python train.py --model="image classifier" --dataset="dead-leaves pictures: piles of overlapping shapes" --train_examples=72500 --image_size=24 --crop_scale_min=1 --horizontal_flip=true --translate=0.12 --rotation_deg=10 --targets=["palette"] --num_classes=7 --arch="vit" --norm="rmsnorm" --norm_position="pre" --activation="gelu" --mlp_ratio=6 --head_dim=32 --fused_qkv=true --bias="all" --qk_norm=false --parallel_block=false --inner_norm=false --patch_size=[2, 2] --layers=14 --width=256 --positions="rope" --pooling="mean" --mixing="mixup" --loss="cross_entropy" --init="kaiming_normal" --residual_init="none" --optimizer="soap" --beta2=0.999 --lr=0.0019 --beta1=0.9 --shampoo_beta=0.999 --eps=1e-08 --precondition_frequency=25 --max_precond_dim=512 --one_sided=false --adamw_lr_other_params=0.0026 --grad_clip=3.0 --steps=8500 --batch_size=64 --epochs=7.5 --lr_schedule="cosine" --final_lr_fraction=0 --warmup_steps=850 --weight_decay=0.0 --adamw_weight_decay_other_params=0.05
Rows from block 3, named by matrix and row number. Rows with one number belong to one attention dimension. Each number is 500 + 25 x the weight over its row's rms, rounded and kept within 0 to 999. All counts start at 0. Numbers have three digits each.
# q: attention query, key and value (stacked) (model.blocks.3.attn.qkv.weight, 768x256, the q third), inputs 172-255
# k: attention query, key and value (stacked) (model.blocks.3.attn.qkv.weight, 768x256, the k third), inputs 172-255
q.23:488483478502515504523494551512543475472487509460564539480504542494483520486499488482518480497508443494477503514536495477490478495534538499464517552466450498537506503486465546473484516520486490500500494536479519492459514495534523499499523531500506514518
k.23:443474484467492481511553482498496479485518497520486481508553490508452498506519504485513495522522485501504509507457472521487459492524522480527523513484532465523486570468459555502529502527551543473497531472501518504513550507476500459508543462525531486538
q.24:473505474499459475456504465519506499500499489495492532466535504482502521518492531557481530518495481500544482455485501503520489487472494485523537486569484530488484539501519505468481523471485502487483524534513496488495485502523511512501512530488518477530
k.24:505531503523540511547469458451481469478540446524507473488515523501474539503457513468519480493503479503511477507485470491514562551485518496539503498486527485428461475528532503443493533520519509470527476500508517493513518513513506523524487476541455495499
q.25:487531487523475526542494539487489491496539464506539511503515576495529431540481492521495564503499517481512495492483489478478531501524470463509497496465510544520464480545499483525516489461505508524468478502528498512485491506508504482498480528525506492519
k.25:476524508509550516526462534505514474507524479472523507521501462529511458494456549518502543510482488454520511510480510471539490507498517484497511508452500464493495497552481471540514514425468460482516516538534478539565522520501509537533521426472520491509
q.26:479477506488449477509497515557546517496515538496495476502527480537507517519498474483501487516480477524536520530518481517486463493535521500498469440526545481495500459504511484508533518520525523535464511499496480474494485455502517413494477518491488465472
k.26:504501509514510510476492493496471489482468520508522488516498537484497509519486516474520493565497500541510474527526466463469490460494534497478506437522506514465542529455506532477493506495494522511545529454453502530466520492522507461533528531504500463507
q.27:497487476494515494518479479545519536537464515489494521548485520485480457464516513522500482469551510501492468473491494489494437522514495534492503506489524514496468486498487550503490475526462519509550472526468518525482490475504555468522514495502484517474
k.27:465481491509546496461508504464516495506498530508468530530522489536494492524516525563515484495491477488508546468489493484469509506522511494492533500482498509506533461486534489482525498514533528464529477487519531547467513545520550460499509498483500486500
q.28:500514549524495506477505469533515524484538438467479523434488467471481503487509508494486528536504510468529475463519514469510501528474511509505512524484548515499533507540522513484490499533535528479517483529497458536476492582463434485500483479485524490486
k.28:501481500493503511502496495540548458477477492551475487518514508504492529511506491481486465502469463489503458477498491485503479474516543522493515513488523527497475482478515534568532511492469500479494500536487462544537546526500518498522503524507486464514
q.29:540507485502492486505514493431528463522515484493500515474494512511527478475491503533509503527543471512492487517468462464489506453499486514490514472530497507493525542477549484464484501523500552502513488496509534489475494493527505512527487471548532516548
k.29:500492502511460488501413498511507483444500520473512471510519481519469546527446537526551483515503484518474465452511518465496535494493517461480529494495511497548505499509485509467492485498486518533481522518541473513496519483441517514471499458511464525520
q.30:472515472517512459494464488483475500485495503464484513456471516514486501515535535490477483487520507530505503521516460500541543516509497480504496472505536483502468454516482523524481538488481569514489470484477507439508512507511524495501519522510556493542
k.30:491472495491470519481519489493502499477457526459491495474503515539511472509497508520482483478527514500526495474557481493498530490486437518503477506445479471477485461478524513493498552520498526542476451494525502506472467469457458509502495492470498475503
q.31:551549543496494520470500473508455487539523491482541473464517526484507510479547502524473459532554475495507523488495495503488451513494508539502478548501508513478498503520523506481471507499512486493477514502486491552501533499460502501517493532512506471504
k.31:481471518482513484507537487474510506473502482509508523512517489522463499507514552499536487485470524530484522524480481494516473475547542505507472500485519475557498502483472532483493524506451504535519507486524510501492507476450493514510484427530514502510
q.32:462542504531500531492492494495478457487479497503525533491506495522481471480541491485519433445516504475473514472506502534521454461475495550479466515501458510487502443508551533484514508488514516485506491484469518526486518497505515539536509493507490528447
k.32:488538533521487499549469510538467498531489501484441558490480505515492482505491513496502508536462534541478502481535495515489500532461486484470532498462500481486503478533491470500494512486538500509501455494471464477503489526489485530468505492465535550467
q.33:488474501469495463482531492522512493513506492485496503486494471475527516492499513552503497548502526514480513531467440475500526472533522504518492508465476510507497526500495498462538498458526499493453511500549497489477470440508499459478516481467446508491
k.33:495495548475535490540525520514509515502503510519458526519511485456442471498502474536520502482493482506502490461556554486497499508474526532498503503533517437519489476470465480489508494520530496527523457508474497529519456532502521503479527491563479533473
q.34:497488500478505544473504495461522468502550510486465539500479480494506527502517528455492517487509475526484545491540451499517519489542495481508481503476503495486527480480535502523493514482522485444471499509538509495508509459507500482502487490491554478480
k.34:519491519489522502480551476455559531470479544480497537463535483527496555460527483521505515457469533463499489487481492490518471518494496523449495493465523522532509483502516488474483497477532488492483492509496449474511466525487521504487527538507470520491
q.35:541500508525502513482458543523561511502459491520469473495464474523505548507514473501512525468535476510527503524503510502521486536511518528497471541508490534518508506486522501489479502484481480481469443481504474497477537552482497439508498534449479489483
k.35:519451486489494499486551487490517482490489494517510554501480533521477544499541501492480508555472463486527481491494508495481520506524466519503499493474485525513518496456541462484473500483473525476494520498534447488493483459484505465481455491509518501508
q.36:514537513525452521493534535496487503510499533494478518512509526494504489556512541505479453487489502496506512448511447491521549498498477482473502511457485516490476509459540528490466473535513496496502465470547479532460478518529557443507502498494509493530
k.36:546504495506493470508512504506508542527495534467480530498482507542518473529530498528504538526533511483477494454534527510506493473511504514535506506513508498513502496519492507536525487524566482476523504521508493493532477470485458537522503499500501556492
q.37:469529507520522476496503501463530474546500477490542485484504514516498536495487478490506508537494438487495489492492531492502537521445464480529421522503529493468477509438506489474540496489480497493533518520509503451494550497499502468520545485522494535509
k.37:491493469515542498453513520511510470500503513487528515558461460455532474469546497503498493512520514478479492498473501524529514517509508495517503495496498497527479502498547472501493475500525527501489447515501481508518498485476483525443486526535481537507
q.38:478536502480541505494494514508549499555518530437491512516543514479495495515516493522481471481513513518517460524492464465526518450506511493497472500500496517509522449459485550503480511523455502472507453479482494495472481499500465518542469468570513506495
k.38:456553482513494523449513514507507454490480512456524508468466507511513491525463480507531476467518486488450500523499510514534502501476512502469507507440528458485477498490521529492465514492504517523517503496489476533537507499485483486500443501515506510478
q.39:541499511524490493501475488525451494544531519483477529512488477452519504520512451529497481489543498534522510529520474445544542505480529492570521500501521498485536495492502568488527500525498513503489494507491502510522507484503499493492463494534508509465
k.39:541534503520576494533525535466473451507469497506474513472481526505501486486506517505496510492544479501491489489487513487458498480485503465508522471499501499545525482475508516467486488512538505484504467550511487472490476537529526524521465487471512459501
q.40:523480478517546472466502487509486495499520497543519507505494503508533560509501504527478504489496467459484523473486486519461464533516510497472493531500540512500490495529509446479465469475503511490468497514506478503496472557443494487530487509490515491472
k.40:519509454471509497546518518519487507482435524526473557478523498498488541502538490520443547488514475490504491492479529478529481527487454476502501442518511485529466521555481442506492489477483530443516536524519511471502473494487492485496474564505518526442
q.41:532519488505520505456520536477523486487469527557463533520527484510525532472494479493488486553493507457487487485517528490504530485490474486500525530496458546470492516449517517502535452481462521461469473446492513486487504511488503479523467493492484553526
k.41:479500448516470525506529515521492483508487503530487539487490480508503500497476486465486499533476549497510557502476492508497486477473519498460531502507520515517542442531534473490459510488507485496483468530509484451520468528486461455486508510498552468501
q.42:495524472487480512524533508534530536531485474498493477556523489480494543496478516523509493502491513500560478538481531473494495458495443491519501534478532475469476473479473505524492521509493522510498527443562503518502504506492487495484524491479469540446
k.42:513520523507461508483504493518511507507478511482453507530498496489490504468489523515537545529521522506479505464560537472511516527500490470447518463517511499496493491493487507506523538458440481488507503475501554532510539498521494442486469489467497504475
q.43:524494498509513522513494531554505475491502518506512521493477476526504464511532506490494534464458456483549516525477544475490493524467472475445480486501520553517493493526523492463496486497462466510517536484540518513517482478534516483511494520495507569488
k.43:482501522491516516491513481518436520536479498511520520520543487505510505518461486476511497539495496534491507476452471511524543467485505504485527503529517461486486508459435519521495522492504489544462482489547508487478502506495520444473461518523540513498
q.44:539526498476502508497480524502451507473479468521510520484522481491529443492522553427494522505518474525479519491503454475502486548510488503506495488495544493549496556458456464499503475443490515465504498502450452493530537532562520481479507497487492463482
k.44:473469497508484489507503489499499479488528528529489462549478478527474493507516521571490500496509516528553449523452501519495451514528493456498474494506472482471499462486472474509508499558457574509522443455537535549495469520524487524525473487519502461486
q.45:520504488484489499481514487509504485504498506469526503474488445457483539485478529490505522521498493439472484505525469466545481480483500511524456462472548511495484476516502512506556500510504500482526473499481523485471497490497542466488494466526553494528
k.45:500494505529530514516529507530532501496450570499473543470508509443507476505533538509485488490472521523526488517500500501477505470489488521483482509481502502499486473456501472506461507536548511518503499502488485543508540518506447505503510486457565519506
q.46:464503469502497453470493491541471451518499539490561506516449484516455534492537498504510462492504513513488501527508487532526504479497502464501543492495501522517495479512520520475488474483491514512502414516495506508522482512506503486426518501518542519494
k.46:481483514529479558515481494479501512545502501499481501468479471490496520538508493486461497478523516504491508483493471447514477509490512482497487523512514502522521519499478494524510526467549472519480519517568540444520493535499507531526497525480479480473
q.47:501461497474510506493496522524505508512510511526490521517480524483530518500523481574479474506516510469486474513482486509494474481482525533498504494499477488518507493450489494529476484496482488492458489536545463498547511515479469515436508489515489505546
k.47:490490553528469524506507513506512532539515483474472469483460506510514524542481521476503467513478491495520482506515477508539536527496484463546513475477524516494546504534491484524520510501494447495504475509478482519478500487502489513498502528492493454452
q.48:528523499508515491501513558487568473498501506524505502522502500510524526502531439451467466510486490476497487485518517500516490488503463485513498492453517496527473521465471493533478499505482516509496464481501537478492473489563531517527503529515488486499
k.48:502516461508533512503503519478497508514498526527509497485505493516497468525528490507436501531493488455509509439509498508543513503513492539526491501492467499493509538493526506449569489496500530501499518507500513458475477516552493463452512507503502549523
q.49:508479486532473515514518522534529507507511470495499481544490526501524534505538419508511505493515537516495499513477465510528525454530478480513543499485479499531540521503467481519459522490469511495465508510472517509474520499463497483501505502508495523522
k.49:558480506532487483463475544533492507490521528452471501546497537505473542523507496479452521502494507490509532503487463549519488539550462525477514500552500518489474553555570485481526511489504479538476511484496551509493519498525492454485511544503490514493
q.50:481534546520514485520525495526459544506504498521480538523516484504519516478464532489493529486518442506482501471448527518479550475497504445515459487493477488484555490520458489523481498553476468468488507490497502482482482472478493450516473475473497499484
k.50:502522511479493487569474523484501477489479490477489498503493504491501512489475469515505456530533535512504494466453476481483537537461529501509483510534514448532516517499462528488464532512499476495502473461455563508471497529508501548504529513507501520540
q.51:534488521528505498505496486512488530524471519501539482497477510432507512498532502435494523472521511501549488505493485529506499510540532525509527509500451483522511557490488496563505519491456492512521508448523532547508501512504492491492504485479523502477
k.51:458477499491509503498542441482518488509517507474507484522507548517499535491496477474527502446487531490504492507472456514540486532506514531519526506548517502502494496520521537494450465498529523493475503504486507491478485500548528467530515492483449531532
q.52:483505516492448494528516511473474485489485547460479518540497481501499461485514502469456493498481498511497451501490480476510520461502511504492505474496476505510553489443540520491489561527462527463549538493507474481496532490497521541469503518532541491502
k.52:476472473523511503456485495494535484486514492479538517482473468493492502520454468528519472476476473475505529525447520479512497494440479490481527500473503500484506489430518518542548466500473536472525510479510527527535456510544485460511548504509456504483
q.53:504467492506483476506503485488484510476533515498494509535479489496471499543511489515496514487491507510457470494532533475494508490500473441510528484482511520495504487538547555470517488519500511479490453532466512533546520495479482508473530509474521502479
k.53:538494505460488496528473506484497448531475528517525523522535500481511491472491501508547547506518502485499489501457516527491506483488474496522508496521535512500525472519514486479500454508508458489556472489483449466501453489446511478557479511500500538464
q.54:520478523518491484528488504474468462511519460482482475533548475469510488499496529520484541486521545514517541492476486565493448525546472482511524476507522438512443501549511481494508494477470455452479451511530490515481492510488540493480544498477497480523
k.54:551492513498476531554506474519497505554516519500520457476529526511505450494474471510492472470485511526542509508485483502492491517502508514506464478547490452512473476507462501522466489528506453546507490510532509473533499492499498546501495524470501464501
q.55:469517482502472458544483506483517530506466534500476471530492512466515486533511443496521438500509498528521492459566478492461538488469490489493497515499455506505448510523495534505473489509464508533505473516487492515503526476538512532510470499531478504514
k.55:498527470540533514481488506458528471506509488478496494512506491503493503463479503518495528473510538502494516543504471518496482499493493525485508483484534492447497528529532506479514470486476482513510463490511480503510502516499504543469498524508522524506
q.56:528505509497520460523499512484534512458502476499500518478445488493495530462505553496510517511481458494489459528482477500532479482537506486505467493521522491461513499466451539490503510491486484511487490502532494522524468477486501532510512531494444484507
k.56:487570507473499521495529522469478521460493490508497503465476541458526482546479513486536501481460487478511558488456551484509550504513495495474490481523498536499546449493510509512525509487477520506500549469507509503518463488493486489505533510527524514548
q.57:538454499536550510558478514496515443492504493488525451458481503540501448505491510478485551450520455541513515480510489460468466491502512484475481514510474465464495512502496499503471456516459470483564467528458518539490509545487487488542487454525470503490
k.57:475508490531527496489501458503499492478458516492502540503496503510485510513498503542525534512506508528522528504521474475514481447467515499536505476489503485510489525494499484527528467535484495491435484486485473493489533497486542475564502476499472526437
q.58:504542479498499518507515524519488551463465477544480518539497520450548481495497503492499514442525495502511497527510494521570465502493511519503489507510524521528500491498471518444514482493530486512484447489526522523492513501498468504459479506498510499523
k.58:502482459522491490500508463501474472487495492478492513529534494506454516516483523537499513476464472472495487510487531501523523491512507478480500529529451545448498515513538501457495535499518501543487513491536500473535506513478484477493500474525516451495
q.59:537517512534512486547539463482503508535459543505475484464506442460518504483519452500531459507509540496470487477500498497496515478491530547509509482527548494454468500459455515525519502499508464519470475492492505478476468455540484512509506523490481501504
k.59:493523464466454509486490466488474473536561500556496485534493475499470522503484457498482500480481501514468563506498506498508507509485517490544507516505507479507499465539498470500486496475486459488439539478516512504492488489533507478467525481485449515517
q.60:534497453500508480494475507498472486474474462525535489532562508525555515468498481526496516470511517503511548500463519532520505534507527550475486500494508488501504490461512526524489479513511479488492509480489496520450535527501536507501533520511494539454
k.60:511455459524495486526474533533525488530523491482532502523519498514521503477494513478492527486531520491549483542492500517517468518510484514506454493497541501524539499516484486455512525483516497468506478490464449478523528505518530459511482527500461481493
q.61:495497478479495516476515528494487519538479490494499482534525487516442499466486484527496511483505460508478544518505507504458519521512496532485530515476490510457537483434550487513492519490438517483496477529468483508519536551526487467524501495464509541491
k.61:480467461534504484508521497548537503508460519550520497535479525477518493515493526531512499504519518490588474465500493482528519466484489504516480481515513484523460444516479512509495532519480494514489510498482487523496504484492477494491465500485502493477
q.62:553532493503483551491501480502489506496451498506499530489485525489517498517550510490494484506482482462540509473504514469494478511474474501479487525516493504488524548476476504466438519540440534529494526506497479482482495491500477553492472523474474538499
k.62:496489435497463485467474464510524502509494535487522496533472488507501506508485523542504521487492510490450518547491493514476524497488473499519454539482501542505528515500526520532525497511509499503541558455486494471515521478484503515475501486522467521533
q.63:516492475504505536501504525470530485532476503538498493544491531493518502508524466495507510493514522477482522492444505514514494517506558473484499524497475452511551455534529479521520480492540456484500469498508481509513496491485498529507510518536489503431
k.63:530454491511477501502497442521524489505460525490488479540486516513520474506526469505475503486500495478515487470509510494535552534467512504482490477538505487512488485531490528485519533516447512486508512480537499472525480540524533478481489509502485496506
q.64:467492473507532526536483523536495514542486412464543516472492484494523542507482492529480502475458526488502487520503511465494500495490509537475496496473509500505488512525492540490481522507481491515477472468456483407489501484552515517490490489526468558470
k.64:499511497493497496531534479510527482535510538538531511489531536459501516523504524497504486519513546495469471516497492510472498535504508533532495570503506496497497494466474521496473449545496448505499528505508442526531552518493517517507507552473521512502
q.65:552529436537505452500499502505531490498491463497523520479484537468494528510496477533498508515514517488509493526500487508493534479503495487554479503505495547474492511464544469470513458512513501475505530477513509460442481528542471494492474477520478546504
k.65:490464517462470543492520474514518520494488488493514448508491501507478473522469495526469462526494485518486511475499491511500506504503510508513530506475495472507499515472477506508518513497503477480493460508501489519491535477541513533491510501466510534525
q.66:483514553493520519497489511467495480455481515510522542502513490532534492509496468475511530464486502485480522479515483531514516496504494494513482509526489483526543508504503513496508495493500488498466497465491464528470449538526499508455494516510496515493
k.66:487539538476473509512521495452524491503522504481508501476501519513476479536521487534478412442531497503458518466481510543507517489490574494524466515505483517507536471528466531513510511516544478487519484500493522524499485518496493470498479508524526549525
q.67:515520473472484477486489539491502509495490502455474471466503518516519523479521506488466517492471486492517519494504487503535512489535478524475520521468487536471532481497480532480468464497475492455491520547499498486506510503513479525494459522446504475530
k.67:497490513515528496513491518482514485476522475536479491528512508509469503497500474512461479521493470572508492536499474508469519517509501469456444469506492521509523504528490535523489512484509492511456504469441540490480467501484539501537482518494498561555
q.68:496496537534473461547554524513515472512494557509517473494517511522528509486528523478535519532511448478514462537482536498520486475496490490500480538520507534500504515491509495495515500531511520538531502511508511516561490496484489498556536527519456514518
k.68:527503493528508503514516528512532499493487500482478487491502530470569512504461520527498527462484499478563504514529498523547445533449530491538502537544513509571485515533499538512474478488467518452505523479492521519512463450538519531472516479506525438522
q.69:504514521539498482530473452522443504552548511519503507458518467463510526529519464511520450487490558512475484543494507544504469505517529535493497517535512534422463525474464462495476482521496511512534474465520504490480465497497503524507522533492501520460
k.69:473516504541543500507540491460441499515523504520483501453503483516473515493563514458496468493486493542499490498514522503486495476507550454503460467496476453473487482497498505481506504499480512501459493491455454483483538488457533494477504507503506493488
q.70:466461508462528529526537466526536480547500469494512511502564514530532483500517501510510486513502483541416481534494479507499476474518514501444486504449493478537528486474491489503497469510537514526521511481486529512522487510510516491520539490507514485496
k.70:470525509525462495592532496501467506473478535534455499493480495554506481522485535483494474529499514506508490487523486495507481474517507523501552498536490496501519525476443525510503538526504536476512508503478487491528498527504488480508477518505488462513
q.71:520522521517500485496564502452491479491511456512472452515505500529485463499485509531430501514474474500519522524515520521505471534499508487433468435511479476475509483537543518482514460503520482531469518472495510494521513468477487516506493503497477505527
k.71:508526508479485494488475497550489540525519521435517495501489547500494498513515467529546481462488471501473505449524494539495537559491516514506522507476502572487533507513497519473526493502508523492541545538499483486499484516459451477495517479488484538495
q.72:475531513487488480506535496486523494432499521465512561480503508524489537458474506467487466484511485467516511497549522507517522486490498475492511484479481503498506467510468508511498490453462483488483467479513518515498508504506490477508528503476501512520
k.72:505515539544448482546513470507486522489493490504503511542503503507505485486469492499511484505548474501505489458513473479495485461524488502558504460505516486486520489462517544531459481549447447488527489516497523500531534538509468516470486539518511509492
q.73:483503479508486517475455479481513503484485483508549471470500485572491526483501475521467528541512523472533510508536431524505492484533459474501483461480461485512503484493490495521544504496580515542487477512482498493479525478514490537510559498511475474469
k.73:501545462537489484535501503499500508518490514478470529542512528497496461531518504536510592491474509484497519506479508517467528482489502521496520503499490505503474472487524496513457477494533503513458466483517481469489513558531480517541503535488499515497
q.74:475579504482483503505505463496489542500514504526516514437488529568449516509456497522486525474491507486502495508466452494476482532498490562493498489463501496558456450484489498521496503496491506516494521520506501501548513484475504486477471536513500473508
k.74:518521530563499514513480474503509484458510495497473516524511462479514533547508487510514491508488520515459497539461483507494513518508497534507456518526512507471509510551545503542520507531522466514498491470437511465526490481489484537463531487519535505486
q.75:484502554474488465480479483509510509517510502508507501503519496498485510490508509557485513532516511463446518462525482512450465514481529498525531510466488493553496504537500519504569482516502530535490513507503524466497472473499538483491473528509544460495
k.75:470526507478517487498505525470418511490519527506507483524445513478457533516514485457485481514513520477482508487485557501505493476492473478499510523488534463496444474510480429513510535513510496494511481535485514544528498493494554493487506510483478506492
q.76:522515529486487494511510469556550482521499512480496492473512490508502490526502488469513515489471488563519506499514499484514482507521482491514479533504499501466457515503514544510473458462436513495530525493524512503454521491480480507508513493550527493489
k.76:474545444526520482494509496514485508503556492494450479516505511464561509503525505497470516520485483470505492520506476519504451510510506489523510467491558513470496502501537487492497477524485512459470501492482472503507493523492480480517485489512489475499
q.77:523507517564491464504495504471497510487458507508482498484468523471484474496478523508513471492553540478474538495521496498532513555488495457471520468497516483520497513467500492518521497483522487474498512479506519516522498481500489521475478487509518518505
k.77:494516445481506504515500528495485495525487493469545512491478471486513467502530494533511499507494521472511511492519519502528507520516496511531487485472494480510491532509524501472496479508504512473498508485478536537505534523451517480459562468498516535514
q.78:461478512430468532472487524476520495484492503511455477506522530499483496463483517509469477436527510481532501485539488501475467523510496495485478485469509479491530450554505480448517500476560512476522506535522538497498465479506453499516526506458466480522
k.78:470475503466508482541479560511539485503492541507502533504535522481483520497487493521476505475449494519492490522436477483500489516505473505511474523510531504507512490475442565473527528515476446482529483514495514489537488511542489496493510492545492461485
q.79:462528458465477517486509496485467502539529539492456482468498435484498549493427496517506442491483497489518480497532561497491507480499538505467491481498500503510469478457505493479529510505463503502520495486508508489501482487473528455461491479534518529520
k.79:489518493507512518518461527482512546503536470495521467506471491503495533508530504523470527567513507498487533497482517505536485550516540469472483476502534486475502490556528508533512498560462520497531492541502519475524560512474505509431513471477523465547
q.80:482521487485491497497494491500504517525493486478493472509516507524503460512516500495536527468426535494483494488503582473526493548512498490486474492497490474513485464520514488494524504518496534468515473480486542469504529490460518557499522518476467499523
k.80:529463555490517497536471535485482515527508493456499486473493475526495510443447517490457531533506466510462511544520505482504467503493511511483488516530523491459518490499445534476483512520500509507493503567500516475501492490468512486496538464501479506482
q.81:527474511522502488535500471505501510470489509480501491447492472496509520535514532484465500458499527515522443488486503529494476501517459476470458505493463511496493515482504519520522513456502515480516524528471464517528457477547518507493504503508492487489
k.81:561491513524494496512483504492510513514502482514481494525551483479535475536493508468511501480497478518543553455486534504503460501553459473515513494466487566472540548470497518468527459509480502517563453480484518482516492503494505500516473480523445480472
q.82:530459511493485525513419477510502512531500496482514495509500494518491493516468511493468551484500478509488469513461559507530489488474494489518505505505557479508501493512494509497497504473470498513502476486448494575488495493543513480494529507482514540496
k.82:517524517538469514537464545502512503513505520534471490508533508455507520489552464537516493464516501491479493438527490487487500529475465526495542498515500534511469485534460494503505503488501537541476525500519507527536486453463501517538500523532506410544
q.83:503500548523530540526494494476505495506539509492501475464504489518492466510488522532500500509532468491491521485508479482583509511494509493539527458485517488485508581510468504502483515487501476493513510468491476470520537484497512505453480523505470498490
k.83:482514515519452543510544497550503550480513544509474489488520531509517463465502511536504525514482483496516520492482480456477525479544480544469466509457515516508490557484476491539474522493494478513461518524493489482452498473551464492563525497497450520498
q.84:466475497479467478484515510494479459460464510547557467518494536507468449492566515506492455522526494428559536493488529502493479497475514512524521501462503507511459446530513512493518509524514507456522529486529460503500554488513519485510484515517522521457
k.84:468515481516526499491519535516488496529504498490517515484524491491500503503477484512513509502563507537490483470467461510523452479437523499517515496473536507527501473520504484516513550463464480517505507490491465451502538531527478496505484502519468525541
q.85:532491496522497489536516511514523512511493471492454500489511441518466518492545510480502509471508496520485484500464490514483520468458485472429520509521492478465538535523473508486428492507495477511513479487503497497440504494505478477491538484494497510538
k.85:505527516534501476480510560496504473512510469505498465546511513514498457475541517498515516499502538477481501519517497506489494537482479501487500474522476532542500469483484452479526531485500506477536526438478462528505464500470567466490489501484512514531
q.86:522516490480521541498478506515512493494469512544503522485522483462513531510516488504550510460524515508522514464431524516464527497489465519534546467496504497517512489504484497474533469469467503485509537524531523487516521479522506513538459532466478479506
k.86:529477482479487514485490523481483505514513520460514539517469533474486462509479574453522481510507455518511484474544503496492525467496471503489532497511513516499467510535504495499485462483503524502498492502506534525453491540511485500538538535492512481460
q.87:516491503530457516526523473464519499523487504484472496535542484506455505473487553488522498518481527493518499531506560520467488465496451468480490499521516500493523505504521495494463496493520484491493511525467500519501525518476488505528510514460483498515
k.87:489529500469536496497494541520545487540503429473486561495544491486466472478524505474511484501484496484499493500504506519457501512470458472535509532453486570523478484466462505472510540469497552528498525491515477470512487483479527459503480519522482496532
q.88:467491471492497502501499466460474543483510544511480498524498487462493510526514543547504482508477494491504464509467478528484494500487478514503494541523502507500480482493507552520518500487483465503506486539516521493490462472499523510523534514460520512518
k.88:470511507537505501494519520513498556508469547523503505465523522498482524470550527477457535531543474504504499505475517493506500464493509466488467507487501457511526465484488495540488511494496532475487473513520465528489503516522478479522455473507506533521
q.89:496479476535504512505510537477510543533488509522510464484492513498571470512532505472537544509526505440539524517450527504508490510475481510534490466501533457490530465525465453494506533461475476488514483536474530496524495490532494537550533492496508523466
k.89:500512534507501508497502494501542480518475499534482538544510524499485516507552516553539483513520523510514509517496499499463557492518532506476515486522481476505498520488520494499484488513504481495515524469492519519544495493474544492494497546471508545461
q.90:520452480543480527510541499534498482484481449499497478510466537485452516483502493521520468502533489469476490490459481490531492477502546530509500457541527518496501513507526483479462504517523474546503519493502507476485540532536505498461493506490521527513
k.90:498502483450502462481462531423496521519484523495499486487446472485490449504518507472522539490467483516474551494556526503516480519507440513513482543482492468516524524465506530511456523518493501449500490501459457502508439500555506493509429516465504554530
q.91:509508526471494495526505510500442444498492510500516482503477499523481520527480494511497474487512445521499517476465547518505529502510504543471512470490444505506455466483543525490494517493520505482508522519540481460515493536523539470496502492474493493495
k.91:489485459481557515472537514489510490504550512498482562514496524467496517525499506489465494549454512506542535506532487506503507501475530505503486536523532451466492502488524500449520472501479481465474490489534473473472496498519501525475494506512495495520
q.92:471489489450517473443520521490489529510506491534509485521559515480511517502499510463509540497458461535555492501549530476537525471503517508498492514478515480492501521540505530483547488486443498457485522491486499465511461511507509505459479491532503492469
k.92:520485506497545518489488500493512457500554490488517548476493465503512497483525504467525483511439492528490499526527520467470495512515473462494486511548518475452500508482493505442481549486443503484511524498485532512490497511501514475495509452485488491517
q.93:527515531525516509542530485517481544500501510504487501519510510525518441524499501472494503502511506463453523470456482523499519507546489492491491507511490509495516471468494480489494547480461521500528458492484485467486501508516529521509508515508494516526
k.93:502491483501469513474490519491502499495493516512489505493503494541492505504488512521471519497437520481502543477540562538493536499478483495515484539466465537499486516526504494509522449507498560469495526515520564528522480520521515486543473512501490530531
q.94:545461450449492499476561517473529483468494475471467486505516486457470470482493480500473504568508526509508446492472481468511538448474492509498531470486476543542511463538457459488504529500480508491472459523514517504470492533519472510530496522497527489474
k.94:524474514486513488512477553543518499533486473502538529459484502501473511538494471490552504458504529518502523533449467521505507517503494465480503534514462551521489494521470536515466508527453504523522472479499504498510485553517514525508507496499485514486
q.95:461472502492508492456516507508458521525515478505528478454528501527478495502500493520493462504501468513492495495497530451519497509523489487519484469511474510501501480528506477510489490524488506500493563475484507463504507530490494491465504450491459536472
k.95:515475480510542516512467497444538544536473508519463482515493497529476514469503489492532460530468492522493481526479475493496501479489488527492471510475558517517526501502491521498492515495481503477518473508500490440460500492501492525509495447507496546479
q.96:454532488523501520509499472531498489553492560511473494527461497515497515478473507505494505489512487500547500565539511464506542488505490535474511527442504503493474566512535517440529485511530479486510543476569472515495482460520487480494516495530516513494
k.96:507507498517478525469507449506491510481497443539471499536518444556454557506486521549512494525494519561460500512486517519502520502465505498470476487480529499513475523494449532485464481526467529567523500490519498542458519507519505509516537498492520477479
q.97:520511554493513473488475559521535469500471487488520550517479548510508528510489473503475486499495505504521489546509475487529488494531493469469492501503491502520465515516514538481458509494475510510468490500490505516506502490547507501509490494525515507524
k.97:506553525518505495496487508508499485489497509471486510491537487509563532467475539465526493510555484494497506440497508486502476488525474459490496520494502466501518488522478542505562509425476457474508508508479482452485497510494498482529539476502498498464